Weights of a small sound classifier: layers 14, 26041 training examples.
Rows from block 7 of a small sound classifier, named by matrix and row number. Rows with one number within an expert belong to one neuron, the router's apart. Each number is 500 + 25 x the weight over its row's rms, rounded and kept within 0 to 999. All counts start at 0. Numbers have three digits each.
Before each expert's rows are labels from the 100 clips, of 14848, where the router gives the expert most weight on average: "lies over" is the class under the peak. Only what is clearly more common there than usual is listed. The data: short pieces for a synthesised band: melody, chords, bass and drums.
# router: router (model.blocks.7.mlp.router.weight, 4x128, trained with AdamW), inputs 86-127
# up: expert up (model.blocks.7.mlp.up, 4x128x128), inputs 86-127
# down: expert down (model.blocks.7.mlp.down, 4x128x128, transposed), outputs 86-127

# expert 2
lies over: F# minor chord
router.2:464492487517487504491509486537474533453471519512516480512477484554535507512493491507511492535475471485470508495474458494512503
up.2:465468484483521483473509451502491538489560515466503497527476511522524455508519477550475477545477530507534501500471502469525480
down.2:518524516507465495498530500465507503480500474492514469497484485453508557490501508508499529481551472509506474507538526556490487
up.3:482524519497566476506496502533457490476493495560500474522519549519477506462492492490482483500481478505488526451538474536506522
down.3:521445499474458458541512516507493501528476471511497486486515515491532473522501481466486494482467499458493549544531477498466486
up.4:519528474506480492484496468495513471527504525518514549483500527499480484454442505485528489509519518476505528500475542517480462
down.4:499512511532476499511497469518453528486525476481445487551531464474508485534495493538468479488481466501492490505528480477503475
up.5:535498541497495476534525474461469558500508484534479523476474492471546452487524497528527458487471503470505495399491470476513504
down.5:477492501522518459501500506463527494472523488460471496537535523521486533519485483476435499469487515491453485503521526503477518
up.6:491476547470507461520513494509485528487546528527506495497522494490511518513457477521513462534513504480521532502490539545503470
down.6:537500478526450478487516512486482451476548486470500488484494481512497491451518496533447512475497520483491495483497492507492515
up.7:524488463489502464465489468506465505484547489513522497490476507530499478520469475447498523484533484484493514439526517487508449
down.7:549498511474469477518505494518539517511459492522518453508499513482493487512500504538487486481400505484499454501447487520519486
up.8:487489479534494506491514481478509526501551497509529506467512514478483534478503489479470529518465499506475505507480498487509494
down.8:500493505507505534495481503484523505527475493540541473515486492511453529537466520493449489480488493516457478510482530506501525
up.9:490494578496505485515513510539507496494489493528499497500514508518535489482521504533501513486445484536507507494515491508507484
down.9:533486489443500505499508536515502499485486486498506486511505508473542499491488516454475494506528488476467481509529499502502495
up.10:526505486515492483502519499489488477506474511567491503457533463494502482493437522490463508500493482484478552481463496491485532
down.10:506492464519489543498540497514493478472508485470510501553524490490471522541459524499539479462529521523544489511498502523480479
up.11:501514473513493480496524487497471541494478504527492526468532497559531484521502449494477526476468506531518545527506500513483506
down.11:506529478549477481511478509490484478475493482451512492520490509512503470515502528483519494479528460482481509549511523470513490
up.12:471532487504527471524518492508499491538451472523506505494503484523499461501520480551523459524483464478462500499476499521494468
down.12:503492516525526520459485520524525491492470525499526528487512502482503529510484444464516494439481486514483492482522462511520528
up.13:516462480500517500494461485510503530515514525515534540518483480493540476525440514508517505536480444543508510484521503513515516
down.13:512517498493529518508507538476546469506473491506477506486503488466525494504536526458497462514492540515520478506523542534515463
up.14:450481500518480493491514562490521479511536506513484495498517495490490485530447527551490478533516477502541466520485456466533477
down.14:524511511525506517539514530482432506523525505499506564495449460527483477524487497486494451478549516504471505483533482503497476
up.15:508491478512480474516522474485516472483476464543546497532521503455461481505494430455524509512526474540522509512503475500474475
down.15:501493534492512553487478504491556506536477537490490517473522540559472513512493492510520490499488505503468510542543479498542458
up.16:519470490513543494474444525505488467444532505527516492489498479526501475478492486475507491473472469441500501529532482529513507
down.16:469504522525490508509493475484505535473514468510499507472508475498523528514505512469512475473514508530504459497520462493515515

# expert 3
lies over: E minor chord; B minor chord
router.3:486567519484515535516524516531491496544486467490478535487494508499462513498505520510521510466464521510516505583520513467527503
up.2:493481482481479522494507497473502526513506461522528509462533525512513504520504500497452505528504491520469527545540507476541491
down.2:478499489549526492540500494482526459514483486486478476494492552491468519487477556519517513480521506517490536515516503491463469
up.3:448487479477520508493497546491461521576543474489492493547512539436519472468513472498505490465496498499525538490486474509505483
down.3:487516518475505542461501468517516483499514528493500506436542492454532510504489521485521535503560481471505527505516481492466498
up.4:535539507553491460526520449510482522514502492432466515467494507487492515473520509489471485499549463532536491488490501539492476
down.4:475469514450516555483498511476500540515487499518468435527517518490538512532481488533521473528492506497493532483491493473480486
up.5:505476468498504508520502479466504447528485468473521478478472521513489480517501499511458545483514470482511517505478518550498484
down.5:497511534505523512544485505526537488472511515496449485486528514438557520484486512512502481524496483510441465526515515458497520
up.6:493507505476491486501490505452498502552510522516478464502521507520495493475453477539508511503479483480493501506507466504508518
down.6:554499487483530487492507509509514513490515505497519524501498512458528488505517521456485477500502479515531489524504510524504540
up.7:496511464508489539453506452539503527494452485542543518504511488470566453541519453474504459486483484476462558488505488491505462
down.7:483520520485488477503493524503527484488488504485528524492464538490453505507483520513470513508511492513521509448469508491503483
up.8:469467506515513501500527502524498523474503519515532490478485499471505526500480512486479463525499508475558519482504518519466488
down.8:491505468476513508504481486519482460514494531476489516489451474494535480516488478465499511505526455475496539470499469501502443
up.9:515505525507521463493483470502480499479499546515506456493509480468476471495468522509502523461510516526532522427518528497539453
down.9:524506454483481490471469553494493538516500454498507517519481495500535519485518490504524515524485479488485524480464495515498462
up.10:487481498479519512481541511483503475531489540494505507454521524485517462505493496502523500471537492504528527506534467531543487
down.10:463487468476479513531504461523470453544554495527509526526499510472477473449560454473533509495493468493460529441506485510472484
up.11:487481494506499475449475459501500480529474460519476496518460482480520493504493503515485503529479514504499499447495405520469514
down.11:494525464515510499581487490459504514532531526505476486545458544484471484455552500509482477523522456486494514484529441534487443
up.12:481508547435472485498461480525499529518488555523494528517506508510521466521498469481451525499535502500479505506478493468458529
down.12:482494516554510477501485471492480476519513474523509478466464502446472496461527535532497479500478526529513531485510494492521513
up.13:512484460520516539511499489500516515508558498524491510466536488456508515502480487497466505480508523494512507525500461498475511
down.13:546505568560516492520492470510442497487526498466489517473490503524520511509548539490512471512483505486462487476490488532512512
up.14:511500483477456494483531531490454492494533443485527521487487472521549498523483529480524519558536454453479526561457513484513507
down.14:497476498529512478505486502492522487510502507497473462521494525506495536494552508491495497450521511492509537499536517502507482
up.15:476501489410488501470523501497500494453493468499503493511478544471493514549507494466518532497527483473485508516495463508523485
down.15:506489472497462557511497495479543525436520512476478497543537514536463495454471507523456502478470529516495477489485508470499520
up.16:531485500521476511498492462481500503464498458498491514477469519506500565524503472513453505495506506508507528543493485466462503
down.16:524508507505527482534516513483487476542540543519494473474460511521479488512483485494487514483500523536543521488450474574527491

# expert 0
lies over: C# major chord
router.0:487482532498432484454485481526479533463493502463464500506471468553526481484512518499522505541508472482502484489509476547471505
up.2:486545461504506478444487508450463514480473535486504508507491503516495498516539519448525493518486495504471518520519482520465489
down.2:478474521503507488501504494509547516512498466508488517516495477539536471500507492517488484512493529492492504481505524493482528
up.3:478512515544482512482537518450491487488471473488493482456499471472532516509489508490545528480521501467517508543442500464529457
down.3:483460520490518515508462484511478516432555518483490538504492464487512489507524510511427500486460490485538501435503498540520461
up.4:538489484508532436501501464522519494461515499541508469497483507524541470459513496471494514522478466470523556502526455527501513
down.4:472498494472508525474491523474527568506522500477532521515453525533515512538537483460554520475503506541490452498476504461514477
up.5:485504477492519451500500509501571468495513513485503547482478505533491465521505412459504508503533483473503470526501535476458507
down.5:484506503498525507494529526487462493464494555542496460454502524530515525480528538538487536533491484494528539501538500513524510
up.6:524450482501502510508515497523486521505499512510558507498509492511519459468535489479496502488462502489552513509516485464481489
down.6:524537459498484510486480519495473509468512516500463447484507502482464532521485482510531492488497493497529478451509476512558499
up.7:522506532517509456540501502487521527495528485454517511477525508532508479541509521477479464497495492507517543515494549465488515
down.7:530507462436506473480503502488492515509464503543523511540516473492506489429497499519489514488505476519544532473518518504510486
up.8:471497459517498456535506509493459522473504497485519489476504527555519488488502494522471497549518441530500518477493489510477484
down.8:503543524467452536518510443519528524516480477501513480493488545496508497495523547473516546489468512537488512513478474506526466
up.9:486508549492508481506507574454509467524487470525473474465421485538470506530519479484517508526542503479518545490490496465519478
down.9:524526463484495470510496468460480507445531515487483528528542477516543492477496526490438495498476522486529469489491520474485500
up.10:494505443493469501488526502493533493532507501517478528454544518550473493541508529498478472499505509460502496440522486509464526
down.10:519515517532532510522495517532492492510477510506479462504485477450486506466515484487519495502488474529503475457498482531525520
up.11:482499494479487510509500516461511478495465510509518512487472511491521558475481467473502487462535467497493492475502491511536495
down.11:499493505522525523517488540502487503508555478478512503525521511515502458529461504503493491523466512514488521524501462494498520
up.12:495464509469484505490487488505489513505516555500518488519561494522517501506498493540472474490524492487474517489489515523504492
down.12:485489497461450558531543521531496477515483499514485496481500505501515519485504525518501517513488492486515508508489464509458494
up.13:487466500467544500489490483473572497517500457555470506477435502551527495512519462476497486478498472521529502516509487532471489
down.13:509515514563533488464548528478487502484485579452567464510544517489455478494479536492494538507491512509500498516487532465517496
up.14:478493453517524481450522490498491509467500489544491503509503489509506520505553459463509515506489471497532510517497518521498514
down.14:545511512486490471481528466480529479519504509538476479467525510483510493503517546493552531501484487483500522505520519488488473
up.15:471506484494513482560552488486490475527513535513538489504509501518521471487488531508494517507512473486498511507485488490464516
down.15:496522493497493476499470505506514496438531485456442514506515568488471507497515510474541469508501523476482497525506483470488491
up.16:511492525530546471532510482539501481456488492537521524513482529528466494546470487462453513545480509461493486498460529529478492
down.16:514511479485504523492502544471500519516492499502501461510472533537507501451501482524508512487497441508498482515480496513466512

# expert 1
lies over: D minor chord; F major chord
router.1:521488462489492519526476476467512454496521546506516473508525503463475521493518494492474489510522506512464492455501498474503500
up.2:496499504511498470520489538507514543488512550529478525513491531487498507482500480523532476496529485473506515514514465502541498
down.2:488481514508538504503502486488536503528522482468494536494485520509478521465466487512516485552510493511523490474504486484502500
up.3:472471508473507499529531489477479577476496499493536507497504477487551511495508487495491490483536488490485483498489477470467567
down.3:511516508506473507497462512512509456480480485503503516520488500488494485529483534508517501493538559512492540496480515555491468
up.4:486551535460549500518484484482499512478514474520538496508515485494524504491478483476506492454497536497526513471497516488458474
down.4:459459487483465500494508538503474486546509499458477475490527528483548505519504512498477520531497456509438485504491474468509513
up.5:547473508485509499528513459465480520511507488504532525488541499487461461518475486530441511493480475477498451497520500478504527
down.5:497510476463484500465509522459520486513504487488465484483480488500560507520600498495499509549547507529508514542501521515503491
up.6:484525478484476520472537518512447566548526495487507470498460460508533501478522504567531458477464532545481488508536492492483514
down.6:509491521495498477509494536505528485521494500500508452473488512476480470534499423461534502500510451511520500472495464512524501
up.7:483506509498501508499528557530537530513517519478487514509460462480443488492533478498511480492559477521526475484464527470533459
down.7:507492465502504464487520499464517475563492509501516484484512565503505486467481512488536489455458495503496517513473475525481559
up.8:527534534499543446521504499479489555491528514511494506496499521506514463538475422534467475473448493516486476534501497478507509
down.8:512479465482477493476467475527505466540491495516522477501543520515517505487496494542530495464530468489492530515477471495533451
up.9:514475528524468520497527480545501483533499556518498522482517527524539529513510533504469461483502453462542502488497491554524480
down.9:496468513501492498553474501473505521508554507493526536506486493479483487466505463508516458546520549489516498530536476553494512
up.10:504460506526491493531527508498446491526471488515515492517487500484509495493472459511496480482510469492521495520487519556534504
down.10:483538496481553525480467516533544516481520512523464490481454496545488502497495473503465512514512497473489498506513504533507501
up.11:454491492499459485491495470488486519518493502486479497531517507431510503475495470501476495458482513475462448489509504538437516
down.11:507508524483500538495494480509508497496512459463497553489477489543485513498472548549526495479548522505514493496461502481540522
up.12:499552478509545461443500519511501520528514508573493526508478484500480508541500537476483484529502489502476489506441472495526477
down.12:488522479470509528509500474472513502483485470479515488509568558503512480479509468520477514496477485524478508475528526455476530
up.13:474487504539508498482490544493528462491495497485514515510475480525505443486503530542478512464537463485504498503547505554505524
down.13:459501476460526484535510488455495518480458512483489460465489473492497516528534511509514480541476525503509477514435491487507506
up.14:526497483504494496546541495493503502481472507514508509464462524524468476503497490500497525515506507447509511450532472526513518
down.14:451492467507525527498488540491532505511536517515517473479497469531544485483519474463530528498462510511539508539457507470519510
up.15:499499452448537498498506510447478514509529478474466534464525474472533405501509497534498505491489519502520502508509552487516512
down.15:471489527526477505494513510515509474510500513502531494477506454500487534519492496522449528571530500486476490498516505495508516
up.16:472483481501501497506512530514493482535515484488528524515497475493455487432533473542516481507482556503563486513478492549507481
down.16:484516508481512511497537500469500534520487507481503501497544488541486465509542499463535514495524511518490520510497503497504526